Rows from block 3, named by matrix and row number. Each number is 500 + 50 x the weight over its row's rms, rounded and kept within 0 to 999. All counts start at 0. Numbers have three digits each. After the name is the row's rms in percent of the matrix's.
# mid20: scale 3 3x3 conv (model.blocks.3.mid.2.0.weight, 60x60x3x3), inputs 12-23, a 3x3 kernel for each
mid20.0 099:430548555446523578521533516418512571524510568509444442530423476527444493443401494511606599488499575528558575451509566430480484533539511364391527476482512556496471471600562552472549519459446470529593502392593626578476507538501465488475411419496475497465537532347539558496521413431552538499500550528479502534512442489449443394
mid20.1 101:446522510506489478567556531438487490416497500474529564499583546652519553733612620509469510491472566477482524442404461412512531455442549543455429517470469510548483417470465496465510483448411470486466473472532440519538525496573482521496540422464520495549605581529543563599478473527608487452579660596484563487511555533427436434
mid20.2 104:414450557541503575499553569394574481433604564507544471496503545472513526543453480471474430512508518504629574452495436564507564542539619376460505409490440513469486424500596469556454432558504448549526555457538496659701518487535504450602467547652494463492513455413563492437475407490440505428556444523460525455482522509440500485
mid20.3 093:519476566485485552438420441494494436456523423519501536578651442584510502548537518585429530430429451443533545524396454509475453534492471643534450645565534535622576492527491548479461480480481525446494431409462462461527379341485475489397415437463575655590615522506551545478559594552549558537534511456491583504575501437485506573
mid20.4 101:481520533465543461525466451478449575370453539418534677397444450411572497472463534409410477442503453501455456539494481589490460494496513552562598504514662534502520413441536517487482521537554432476519567470448443469523594509476471446447492474494485532420514494529604555491497531458537515489537516467496528565475476414510453521
mid20.5 096:486561506453508462493393473440384493519527526567560565447422386507495388487507441526479479487498426569512458577490506565473418496441436503526442447519567449521551479444506460378562519556602534471470520490473477432455552548601515478553527509559483429433536495483481488462373387438508525523508467527534548435582513491553561577
mid20.6 106:566626522533420511448428531529426520497406544484565559570549521497475508418510544504476386521516443558494522527435469538454445410449407457518498468479408405555481491432427431502488538615522548507430565494504512547572496513518514526502464553374471506473516586424535527566532560513464502459467506484512494473472511499542580557
mid20.7 089:527478575477484502520421386497449493490535503502532590455461451477488454421432367419535494511474449436483354457500468465468457506479492454509457591501540598583522490518569518522575536552577528544470496471440488475455510543506591570573590550590408538456449540538512528486472480427468478470548486498487480557560490586508537539
mid20.8 090:456469470588460438512467508529529536541510501499533583453462468444417457434417413463437474506553400456516478506475448535520475432528498500551480544531597544468491534530585488526634487434476513535454477448527455570476489549505486558521484423418490522499514466426529466406462430495557534470470373388537532522533527462515442483
mid20.9 099:528548503510548507505508418466562572466474502481532580568489432573472432487439406483596479456529524487507526510546529480451481565574525542436520499488554467521628442441534467471393481519518503448543484505564509552585466531526426419500441456481557520439554445525588520558579605505470474529568507557498535590445490476522477534
mid20.10 095:489509466621504484471511492447444412523434380518500419610480461597448473584464499480534459423485504448492425545574460489550469493503428438441448515463531529584541480475521520526517470505505522451482484553460471416348490604584486540480510410447580603466521490477482525543481535492462398402450460444577532443598545510557519508
mid20.11 096:428484508485486445539557559487467440531415464536494534505625695494528549403444500453480317505567477485517513463514490506493502561533484410465493545543533520541491390439458489531422458484497500445425564567428509511408450449503454447537533448468524508576533465485396489471585530569458507526475451471451547501470520567511488498
mid20.12 107:552442459532495493379512540457562495428463457448390414414499567491524555522478494532496461483423476372475530518470538489444572534494584479539517521513496570520469599588456499436361529497520526501543605415523526434422491522547499537540524593433428484470488525453497627501475552521648547408501508430483543515527481461587497490
mid20.13 105:476490420450491530499470441462538600481501558445476506463489454554502454457473450470515386529528453534523474522557434511490513576536579498583574445461543538558510480588679493496595448423433436446464557412468522475498553475530576542535585471533495493550525510488432429405529476418512502457506530429485488520492499636491487627
mid20.14 104:551530528500486504501486488483526539477489491447477544513406515552489473547547447534418462574454555454478468503545477512509490456517470555569565472446524448459459482465500441481464438530556529481456383485481474488509587542542558567448439473447510475501506512501573584471504487508519479557520513549528482515535524565501531529
mid20.15 095:516414553512515480490529553525575574494419570525503560470476482574539601572566550487579527471533448478485451509445495501582465504566523537513537533461486482478612480477551396443491529491504431433429451536434462431503591528544585485464467374394496527453441490509494593564440481415453519479520451501462437459544514493550574509
mid20.16 098:442410514626499477500493467533434418471539447570554469477417473516505520464495490454523472389467489347479594531409497498521477467452540538542544601493469536535485522486566550509505548506466460452464439447434508601454530646586525471527399411418493453415516556443503516520478413430434521520439421541522500526497537506506520490
mid20.17 096:495435414532495466460509482477562539432541469438498429471468485463502553460498593533523434612462435545606514541488457445538480430487523544501616488401498497476514468585530448506451484557459580503432627562525543524507429440500505572489515459535488418472508466487482522456455477443503425455490466364482559480526553371485490442
mid20.18 100:552461485510621531586513567511421433482516477417508425435496544477505674510698581457489469540494477474449500459479407487461503472456558503539513467437445441463523570499427554516408487467416509531415586509478493430447532527514450455459541441486422492543444479452478539567442479540420446539550602653555551486449457525481549584
mid20.19 099:570533556458522566481490527535481528494495427468523524405459598470480543441467408522583620496502590533591515566444504433503667524609487476548518479534461463478471481528463547493413588527613627589525487547562506543528485385462442470459426451395466414496502568524473519446418502528492555506470443381465509504495529467548474491
mid20.20 101:456455492538536622500520540473490599506519542520517595546619471518573457459477407534519474451481554494464507517488574498487598476539530570526527502479438465549481410401530462453511525473475510483475433450620507482501427382437436482395485435406604587526648575434499571494547496414497492377476476441463463566498478471510510455
mid20.21 100:436507438460509579478480485639600444644545507576627536494521515524466494527462483419484458482526550466568494501433407485430519459600579555473490486521506526507488446497401522409508530469483415477439485446485498498547500552560429493577519500512491467472509477448414522447497547521473515523450424422584607524574534507513452526
mid20.22 103:592529550555534559455503486577448439617478521522510479564452442523529553525502503498587518415529612489514495484496443438516521487506504512476454508502490567493485578462401555535553484476416403548503411512550479475496484509402591566548529595676548513536411439444454541491464470521457431434533522533473473426479475531470468442
mid20.23 104:482546531499522510501509393494484470495508474482417509485536521491581514463505530545477491440458470478470405518407497456398473536556503520489418462471465514531534516504539561528552460487616495352492508511567447515495470469438500470522602570475536572582559567540510479398470617536495471476468448422466458443454487490469488514
mid20.24 104:507519458555480427553572535503421458580428438556558573543511532496527516437379404470523453584518456536649594499543519626539508571556567494469377439555425403526438517433408449520559519600607518602439630570522500508639470548470559557386463539522474487502471527517455408396471403467434487466428421443501423520521488511504431479
mid20.25 094:447425517472474544566578592508513526477540609579597510565568512449434485479418577462439471474545464532510546449352544448429483489458564487476450518549416559520514450536504488563554450439432559476492479557507476476550445446512422336483502459582572531520539459402454395422602559520493483517491615587467531533498424524445447510
mid20.26 094:543525436467500452452423434539626578489564559465532538392428371526438442408438438539443509412432446452487476482404427405430454453439457506502451624553472602556599546590489548551526588485494498401505436399425461526536531466474525540595518486600555442511493474512502528522504493523490474485588507499534570497545584538447466563
mid20.27 103:421430497502550506502496530504505422654516463499526538419456406516438495511484504400424492565543574534522498463434510546509474581531506510538584465512552502473504570540431495348378417400495508528535482541504515497420491542465508488447511524477553526427490494524525359513489560500574512535538517530515517501517456449514545464
mid20.28 100:496519535531521615538494541472467479501564578560443520356477468452488397586646556493510571475585600440424497445472526512550520433427464523487428536526394541568455539507583573522539546464523446495582549486491524452490511493503480504526498490478517544434507555431523523566462454457518566473484540484505444540508469501512506544
mid20.29 104:546569570478489460509513480503539559494464463497427479362352448358466532456452456566578618482503509527501480509547540480509518477491499608530506569468509541515480548580616491471522505514397514520508507550544553589556569571479635589636547583580431425499514415533543530517451443411519523433512521510465488456463500494485436442
mid20.30 095:433482510523509509489481503561507517537491531538606502497527494459579511528496517455473474432430473428357487469478448490537458600542506591570542587534481547638496545544547482509423675548586463509354471455465516457428448439427469456516529498511505582511516601503521552515496444531464501514463490597504500508493452495562517446
mid20.31 095:488564545535569513533531488491536459467502555509521533478430467602475472615584545555584473550623521511465410618536638530528590478543480483509529521507511437426470437512526414530456447479447611517667528492486534440498472456580567428523545492462554504477497509526481498527535490422450476472394378459514494445451539426519498507
mid20.32 100:456487621461402390443450441505456461471488533465466493464501434515491516515494519414456635389460458521436444465529575475484489532479485422533604414423526455499554435507454532544508465539519504559574505495448458550501483404399488531485461528507547508441478438457474386436424495426501534488498533569404536412576505522509601526
mid20.33 103:519484466484539483526509567529463444516464520497450455522453478564481514628536528524532482512555622393486624525502447514467469493456485499451450554470523537523498407528458466502518525433368441578538443512593455522442514482517489453440494438475550470447477484443571547512473454424490507448593536620485432455466532472498454450
mid20.34 104:523492497553559599483526611514413449421490508398551607508576539583520546451509540491502488544512495500530508405457434455490512455453512429408533517521495523492518484392479562508506527572601525423497606506449441561507476536444413468444443482486475516562540531488562559524527615506535487530616533442548496503508497545415488564
mid20.35 100:434514535466513549461506498594567540512492579464549601520509494473533470475595655494421498536507477514460443443463521601541537552569486412438495468509490528441467548505398545544433586510471478353468525576521568471502590614560418453538535474538474512435533594446485507515511515489492491517460494465548530480542487438514481486
mid20.36 099:504501488510580522507552474543464449555527439529525424599666610490419538539496570415417504490554446495481507421501472513492526502459424561468514533498510565521505507467559395510493491399425541407542535466494484533405586459432592490526534607537479533542491435504497398441568483433529507464463521508422477533397533481504416418
mid20.37 096:437460497443483519431461515574481413521482465506539486477540538497556539445463425469487478466510528430528472457496433551526484583530423569556473516543569492532563496458446467506439541503439503512458564491482536487511483446435459542514569447404437478574491426596479447577443516633512533633418443604560550473447527529455480491
mid20.38 103:416490494424480507495477522480455438544523424474609511628560541551578506534529445462432468471424395529419477454489591533513425499490520479653535476508520495541566618448535507509416487582593469398533615485537509497530525412408506503444611542480486560653452544586466497544563543571423496678543476479562466555569519444474482422
mid20.39 098:500465432520502520657653492534501516419469464464407401551521558484530662474579588459444494502471512514469477462545572525570512500515414503538459466435450476501559460486500547535491585457424467499481515540452625475446483523450486601538503494442521537438447478560514496526494546434476440394468532558529508495578562580454523530
mid20.40 102:482497524566544543432479538600479522642466553546539551423486521479521618487496432551454481462498423425438500496528507476516470515422520497555518518474397586588456528462516534484542622534559544452414524498394556525499473589530539561568622456492478496511470509542414493496534482477584490522470616523519461454490491526507468522
mid20.41 105:569450478544471464634533480573466464444469565509410524442508549415531462587536488538450523470447470513490477568480482569491427554504435410515456542448439533504503506480389526554522614636407614512427559462406562600400563480442611476478506513503489501545467527563550509582503487511427455511487523596528468415477490473487506445
mid20.42 102:555449576573539526503519453501540597579501491480390492547520431522504516564504478444495541502519473452512486503455504516465443425446492624419411522510528503495405624608554537522630451441437524500501459570565452566520492434481468492398499460406537527439530580464490581438440518481534562521501554502598573541518509510520523544
mid20.43 105:480562574615503437479496520563569465584510479520521535479451372493543464532538529517433446608485448549601549529615485519449536476495424504521526539515498473451523591653534533512569513405504591523404532421632514510523436499487448544568452488511566493447422447484486455509462438407469531425510517442576617498513537509513455444
mid20.44 100:523530445561583531414507429476447507486470499381492423499489428487434473498507493491497496555552536436430456530563476427516505477579521402375468447457526471539540460519455484541385462533438481526499472469473545578555478478503531437448498401455472373434465533536593577648527461470550571589605494504478490464485512491500462477
mid20.45 104:532564520559588553568546512423489459496500495517505537585579479556512455455413423497570478482566574499577554407460552463487510501484498496549479530490467506541464445405447547512428596586602480500472531465450506597573425453470519502478454439468543535578532516593431443518583595532523564603473446474448394478435515469521465464
mid20.46 110:489513511513479479496545505426368465553548555640556547517499480434563480472520485399537601490454541484568582545486522512535511439562504512542450491508535504367465490453465589492515550601582513642614560562509425505545531422377440418472517484375465491557416531533461461498516510581432365455503382480440478486508504470560497482
mid20.47 096:510427451492435488463507478558444499509521480456505531488461536485444442538454441485475431500531514520491543571503514570553589503604543524425545450466572422565526482430565518388504485531479532495587509551552464561544479592601512435536451549564459444451462464447443495523482427436435483473463501434441428477529443452546471441
mid20.48 098:556603585371487481499514519477561578492596499511550534488654594495483548525642643540579537462554476530486470520473501563551453584539504457509530499582638492515569413488463520572449437510439503394448530476439536498538517540493490430552545581585447430555514476617436488583557562533484488479477480514433525541450510554460498471
mid20.49 102:548560484509504518498483544525497497625519498527399512424536641380528564470466530547529511561556518432497532505474474502536524561517550389468539496563518552513459639605581491418552603453520532558487450489524447540440529491505522492461503440459425504609504453566421539470429450473560544637480543631495513460448437508505477485
mid20.50 101:441563621446463480496517488521469494465488389459460524464480437501496474533452358498519488570434556513569489509650532577505569461524532563497416527565482514612516522475532466505531504498578531582511692433534529525611585588464505518553452389464400470501444511497533436451480472483471534469485518495446501498506519514537514448
mid20.51 104:510477520466482451490453461423548515386541519406472601520593506465590528485424483528443559520478500495508586519490499490563561563597588495546559380452480443524472465517496462466486438462473416466529568524464565528498576560514478488528340444570461492451469473515581501457537476454562515408613558389540494521560516404518516473
mid20.52 097:557556558620502573443493610561479424527484531463556568474516455486479506406535494597539498585511644533461553573546499547467552512534571513462521477506510498472471558489469449410437414520470711498559598447632521554552488509482446435435467488514390491458540552494512665427523457473632522514382495426497534455453473399384543449
mid20.53 091:424435496472512482491472481531558561500505561554574547411427453411507493393493496387465500409440501564499484415480555509486471524535414566577600505507580581580528548571487649466478548547461472489516460488412504469486435426482432478449349474477528502597482516500496548503504419403440501451460510465547451477572487537556510469
mid20.54 097:543513602462509524431478529521508637534522580541492517526562347463505500513557613504458520500484497503487488453486448455535498500515546417479526447504514500521515493535508484476562442508517458372389449460539386426473456557541422512544524493459563506538507509569475472527495484544470501395476523524512509483485487498514504510
mid20.55 104:529473488468435542545483515459455485471456535442444525488470428469543389459508442472537543450477548474546503462457572502442504610573468435461466505486591571583660530508540575487510501502533461530602518484559601642575555459483552504451468473393486523468495444468469516586579491445470507472527528569557521519484450440489485471
mid20.56 096:451482530492491505526585499540486560506501490549566406643641497542563533545559532446449483487477468556527461541459460552466501639592592461561460449473407506502482453467552532479430514468456493399474520472556520528559644581566571497551451485531444552521426468522538481511529538545494448484432456492507483511478507408512476401
mid20.57 100:510557604554507575534462547462487591551467583530480497467459409503477435420409430426567565418558606521513515514483596571489610543505489582479558556493508558503528554497503520366464564531549521481560590525595558553479435343504497407457360396476582562517557459457489547590559556559501617465386484626524506509508421454498462464
mid20.58 106:555472490496535472442488456393447537425502483495526494502432444670521342585587388543546512506506524416514403504523499449566514449462507485492375539506452546475461397498619440564469443495562444494472537463469406526541480549496498483536463529582493411381570574469579547465519483438567502422513484431479478511513530501502503540
mid20.59 101:550489512531533501578457449508475609520464488527493435496505535471441450510592555553564540539546518532486399500505534551450469566482559523465472480498472591571505569471495525431545501390425491539550494470445530452553421495407510496514452473569557481564489513525510620535488471467630493461638603519488471559528503512510441440